From a checkpoint of a small CTC image transcriber.
Model: 10.9M parameters, arch convnext, norm rmsnorm, activation gelu, num experts 32, widths [64, 128].
Rows from block 8 of a small CTC image transcriber, named by matrix and row number. Rows with one number belong to one neuron. Each number is 128 + 24 x the weight over its row's rms, rounded and kept within 0 to 255. All counts start at 0. Numbers have three digits each.
After each neuron's rows are labels from the 100 images, of 14976, where the neuron reaches its highest value: "strongest on" is what is common among them. Only what is clearly more common there than usual is listed. The data: numbers of one to four digits printed on busy colour backdrops.
# fc1: MLP up (model.blocks.8.mlp.fc1.weight, 768x128), inputs 0-63
# fc2: MLP down (model.blocks.8.mlp.fc2.weight, 128x768, transposed), outputs 0-63

fc1.99:185086102127117085129155077128094154149139102102085113151148124166091133129127146099128120138150165108101132135124118131120101114125129140099102149128103093141198141106115088133151077094132129
fc2.99:103130160172134108155167102114130125091124092117145105150161171128123149146096123159094125091143115151124125151150128126088124150142114180162133135083095169113135113118138188149135091099102087
strongest on: last digit: 4

fc1.652:093103131143119148117125141162179138102144070103140142124085111155141133095132160091103137099108152110124125137144138149119188147141150153140143144138128117177144146127115093134103139122113113
fc2.652:082163126126068165095118132145154112103093103174134097138157103133148144146128126150142141144134137110103103132113150121139112154093121134118132125110130149134128121110159122067146140152078114
strongest on: the digit 0; last digit: 0

fc1.760:092160147124135124127130175154136117119142117111095143145159138145133136127102127140118101117126115145088122141142140109124141138160130127116167091120122127111166116128128152147102131141138214
fc2.760:112126113123118177113072133121108146175131133081088106131172121129159132120150139137115155165167141161101165126137138164155136159126117128164163122132140131127115125164136105124106137137145121
strongest on: the digit 0; last digit: 0

fc1.551:104086144138120188130124119160101132149161135148121123118159106148115115176127105175123156173121105135110130115155134177181129100101147116112141138129082107153105101101136119155116121113093136
fc2.551:167122131127160122121115140143155109128187142093184167154106118132101163109143145112158106113163140172103086080122150119127151104171122191149112117118095126151116147144141156160112123127141134
strongest on: the digit 3; the digit 8

fc1.493:106140123134142125108170137125170149167151135117128159139124136148117131115162148126118124089126129117144129100138136164126081157100138117126146139075112115088086102112166157112128130161102147
fc2.493:121151116120114129128136147127126138148118154109104130139108152164080152098166091117099095160167134166147115146112135182066098130116157100138111108139131159111157147111091118176128121104136117
strongest on: length: four; the digit 5

fc1.49:103150121150129125103149143094128118159149127153104088139108143104134120107119110146146122130117122169067100141109098116179103138125138161204160118101119168117143100153136145114123167107158159
fc2.49:109141110127151142111125153101114137110140163110138114143155118130122118136198117109138111097102185158135124107109099165163128122163146101118137073133134101102072155138136122132155142080132120
strongest on: the digit 0; last digit: 0; last digit: 9

fc1.704:102143105099145161134106132133103141127151142098120112074097141153131144110073146131134138137121117165110131141123111109163121147126175117170157133106134114152125152091135117163188152077124123
fc2.704:144083109131149115095137076125111088146115185104134119103160132162114142087173072117107087133140138095156127135108106163141124154126141124135120129137148135162131122133121099080125117135097165
strongest on: the digit 2; last digit: 2; length: two; first digit: 2

fc1.626:157132132077159144141130140128121110097132151161135075104087119135091121130118112142108110159076135120165159121137107145159138134154126141163113106087164123153076113097136109142153140164129089
fc2.626:129148140160171105120120148179133112148105149108103145165137157153093088101150155128145130147130136110120124154104131111085074123143157115134124162169088094140108136137157123121119087125156120
strongest on: the digit 2

fc1.567:180134149110145148165157133118090126168150119127138129104126142138095152162110118115135115120132155112138139154109171106068132123151113120061157153098131141112165119100130172148120129140138135
fc2.567:130168122105138118120112135139090101159109119150098116140171088145136128140128119121152110161073195098144166131141113135102150164081077176157146126102111146149126133130146166130113157151124130
strongest on: the digit 0

fc1.457:168101104135111154083126112146147083139113113156139080056127115126121116116135105150090122096094150177147097122155082150143144118109063111083112091139098122177136128160167095092150154117133129
fc2.457:123143136145145132134101116110094145136135129099119151139106116122129114140142120111115093134100133110103139139124104148169110136123180166165085144101157080112131109144152107114165095158071130
strongest on: the digit 1; first digit: 1; last digit: 1

fc1.177:133142146106105158093107139128123100150127133091129109127110145116114132163131099173102144125090115177127141137130092126128121093128118122130125101128126104143170158130142113107144126102157129
fc2.177:115136157160160115078154122099125148140097177140101140105103103104104112133111123112176135140111161098102142040117146136136127094134153170145116149124153069130119109175138146083121150129088149
strongest on: the digit 8; last digit: 8

fc1.295:148123186101104103130132139138081158138107142099128123110152163134126123147126101096095132123067161143127064142109106153129112087128127137113110095118127132076105150195130136101139143121172119
fc2.295:141115122157114121126162123140126140154181157120190126104110115122181136146137145118094138083124170156126126129112142123123112129171144085159133140118158142128122115158146120109150126133103125
strongest on: the digit 9; first digit: 9; last digit: 9

fc1.543:146125115101106149080103132161111132110143137126113137167137144112142105120141099118146154114125107152119134113151100159114092091123074105161101169139119097142124110116134110132120102134142114
fc2.543:143137098104154141126099158132169130134125106145147094200104110156118121186097118145126110131154088144136110121132124123150147092104167115109101127104131130131071083159149116108135145087128122
strongest on: the digit 3; first digit: 3; length: one; last digit: 3

fc1.35:095151118139126126124200126139120071094119153111134178155135148118157102105128136173122130159143110140122155135122125177119069111145122168140126142153143115165107153110136107138147081086115117
fc2.35:112135165177139109121128163107107140120154112144130136147145168142136136116134054131124148108099124131126132134161128167115111112144152120154092130113150098130145104117100135132135130109103115
strongest on: the digit 3

fc1.396:145124094135130145109102176149127133105134095132180171138087158126126154131193162133126122106107157155120164128096156136135121137140185120192142120096129162156131118106177119113090128144109128
fc2.396:105167145125105153102126129124107153133167149114129123135108109109090138128114180102136130132102116123147113096163154153119156117099113093098178111185155139115100117122145139103140134152137162
strongest on: last digit: 4

fc1.736:089148137095135139125111156098129108151125146081157104175122111113134159147134149137125168132083100127107124133136132143122168134075120138146136163140133151128134140113113130096132090116170124
fc2.736:124132123105102116120102142108107138164136178104127161127123120132132159154094134086159134122119147102148117099167090144189174099168119166075168133125134141150109162187109099125109122119099124
strongest on: last digit: 4

fc1.593:129126126134143114066106121132133112104123122181120120085117111148130120184133101104130147179144102101125179118099125134176110130154129147154131145119117139106109132109125144139138135122136129
fc2.593:112121127127173147138120125150117097145139100072071133158123125163118085113089114142123068078118150139099094102121098044135083088142127101126116146131112150129112109138119188153142144145121105
strongest on: the digit 9; length: four; the digit 4; last digit: 9

fc1.496:106135192117143157113092111155115112158133112108159114166162105153160143147098127116121160087139126095146144146088126132124175126124111128106142174128180114143182156109074140132142109162148141
fc2.496:122105154095127098113137149121077115103118097157121137089132156119090127085120137147199138127097121112118181097164121141137154120111118129137151118138130118134134100105129108153116120136079162
strongest on: length: four

fc1.395:130108178134182125111080124093137141120127148188143100098154161177094176083116121098104092133106148127112141133114130118127140090152145170138122134141109144153117134097134116122133178143156116
fc2.395:182118131130140079111128137133100145133128076190141147161164133137139142156126169168149120107148154132201089149082139120098107140131105133152110153143159114148124125161077125147094114122105140
strongest on: the digit 3; last digit: 3

fc1.234:107123138123099134095103105111140130134097112138124170174139132103104123136145107098155141156110144105113138132116100109148156134132127141095081098170096108130118183149142143114141124133094135
fc2.234:105123162125095130131131131112110189151105121137149131091145196115136112098134130147108110129144109144111120097105148144134130099167085134138102105144135125122129164123148101081123139118103134
strongest on: the digit 2; last digit: 2; first digit: 2

fc1.413:114157098093127148155143164119132123152101122153165110104137114103125103141159101123099112151141139130102151097110151167173122132112127118100171095164109154159086100126132139160083106123070143
fc2.413:090129141115115169142149135151114085124180123113148156141102097149084179138132123150132154133114094117113144131155140129126147152147172073146151110158135153118129113131137104107143133159157116
strongest on: the digit 1; last digit: 1

fc1.10:107185105120143142143133127120140121121107111130109139120121050150135102171147171153120141132140139160115121100108167148155116125131136121110136091124094147137116154090116108163119146123149080
fc2.10:124118154129132180067139134127147158126178161111155163172102082117105125066149106132116151145132184115093130114113138097124114113118131112086149115129142136142106133091130122120135145172158143
strongest on: the digit 9; length: three; first digit: 9; last digit: 9

fc1.50:101149159117139108097131140130089163131139101122147124151116145121138095110129131076144122135128165101131109154122071148134097092111096123140121083151112138110112110096079197123142125122149074
fc2.50:141082122116099090106167143116105111095103117116140106104112126095127109148110163100154130125076133155153181112127115103138118139141110146104144099144159126113155145115122138123118100090123111
strongest on: the digit 2; last digit: 2

fc1.215:106126153131108149119124137128106152126090137129183172126133109134144096151091083056173113085142098097082085146115103111143124129150105114123156111133131103119128115157164129107136103081140143
fc2.215:158180135143149123142111135123158149139173115144160153103117095174123117104116143156125096155098157149120131128124118115104125131128096125124157119154175176138139136097085072139133151112132094
strongest on: the digit 8; first digit: 8

fc1.376:138146135121129126069145130163085157129120138084128139118105162135111127145124129119178104136091193144159130106118095100113116122118106100169131107120142100124150140139157080079113149138136091
fc2.376:176142111126106137140116132150109138105121128101173125144088116136112111116128139128148152170134107104132167176109121073129100133125088110136106113108145123091149116155118132099109143121115184
strongest on: the digit 3; last digit: 3

fc1.632:154127150131163134100161120156107120113111088106119145104134142100112145151128147097111097163133130107152134152124108109125141132107146120083120096109144119093144106107135132163114139121143143
fc2.632:099155166134105107121154119113146095168138116095168111112113114155115152150053164139121130115169114138113135126158145140101154142165133109162098145170118139169120081140165106136156105119118166
strongest on: last digit: 4; first digit: 4

fc1.107:158130140146131126137144103138132154144141123163152162130115142100119113167123140178128132124160167119129099143137151146106133150179119093125121157146057153154078102153152141120117101128159127
fc2.107:104151117101100155122048147175132083127134138136184102122150123127138114179141139134119085129077142138114074168089147126149120145124142114106133095121066131092120162151109115134127108144142110
strongest on: the digit 3; first digit: 3; last digit: 3

fc1.186:129108116087147117136148145155119073102104122163123142122144157126147104090176149164158136128128151161085147142136102140158156159175134095161129165126104106090119122108074125119115090099093111
fc2.186:115153118096148088113139085145105163174142101119128146140122133134110118160111132119162133157127109138158101147135098117142150098107132085145101117121114111155133139157091159149174137120164089
strongest on: the digit 8; first digit: 8

fc1.329:109149122114124122162130117101153188149163089137118138133119078136158087091126071128123151106106157101168145127126150133138136110122108130103162141099128141143157137129125120108130133122100132
fc2.329:113111137108155110138162103107143130157129123152114165157083097140113137135092076145125155134112127154123142143098155135152154135096125132129145128110129137140121127168114149083058137140117116
strongest on: the digit 9; first digit: 9

fc1.332:161182147129117146166148134144135141115132152090165099109122093131130123082141151144093163111152153167131115149099168132085129143162129135110140106117090143174138158155168167148094118126102118
fc2.332:102101122129105183146132166188131135129100153124129140174147116093106131124144127124136105130083120108083153133179108131150123099126105114125143136098148111108136154105125125117118110121092120
strongest on: the digit 2

fc1.324:174109131154146108153105097112162128075125136151117156124171085114129134121119132155132121150144160121110113159124126136100127101173138098093094151116098155125113118117097129125157074099129109
fc2.324:092145155125168116111172148092161147125127130140152127080153157151116133150154130125111136117067128135155090095097166145165120139148112092111144098102096154124081114094145145102156146112094125
strongest on: the digit 7

fc1.116:155105147146137157153103131155063133155119124190152105105129108113131147091128101148113131109138134130133134144136153157084134095136124088122088144168102108104154173127129083110166091152114100
fc2.116:138132139135080143129110150136146160106127147141146162144138120098142107120111110103134129101138129118113106112133188135107075154137130193150108123092118129129109139114101128107129138136110169
strongest on: the digit 2; first digit: 2

fc1.155:073106088107124151148085113136104099142134120132120114155094145160109137142125118163142118184187114145142143106122101149112171130126109122128126122108149098110097156155151128166115161103123138
fc2.155:107076105115175131171162174120128100114167123098153127116136168117103124109145109092122116118138123121099098117139135080158127131172154106133123131144099111124087146103118112123117100095085152
strongest on: the digit 3; first digit: 3

fc1.533:163099133113132134173120139106129120138094152153158103111118128094154147147181142100132115120082138149153116124122168093072081152132164118076132103130126108093157167118146153137107127103104150
fc2.533:141146125127113124166134150172127139144103133132112075124106113078108110132103136123144126132105145125123121121152137138125164161143103192095122096142139115140091133130128097153108138129157148
strongest on: the digit 0; last digit: 0

fc1.534:133095111094119119131145103121107129092139148172107113141113146094150194147136139086133129153118118148110134114097136114132134109142126141173130125160161154115169186139094129104121125179151125
fc2.534:107144134156164132129125115154148100138134141116137096118106163142144152120122178131152108127141124111143078095129099111117119116133108178118127145132134119144103137110161139190064136145167097
strongest on: the digit 7; last digit: 7

fc1.662:146130108137127085096128128099114146118184148102137165159142117136107175111133124128129141140125130120144124128127203138122133138117132102128156118186078150102115125127127125123176121155157134
fc2.662:095155139128139156153125101154112121120135121102157153151174090143179122155111138133122118116131150129127114102108110121150119098130121082061118122133119121119102149108125148140144149150114122
strongest on: the digit 9; length: four; the digit 8; first digit: 9

fc1.671:115098116131121160122138118143136140138091135137143098106146126093131118179125112124135117122083111136143144128123138119124161145163086115109115131156112166123145090104134112104123108158169127
fc2.671:108134147124123130139164101146191150086082167101154108131114105121143118126166158107109125127122128135146127123126132131086122129138134168128106160106117116110123094120154134120134162117123149
strongest on: the digit 0; last digit: 0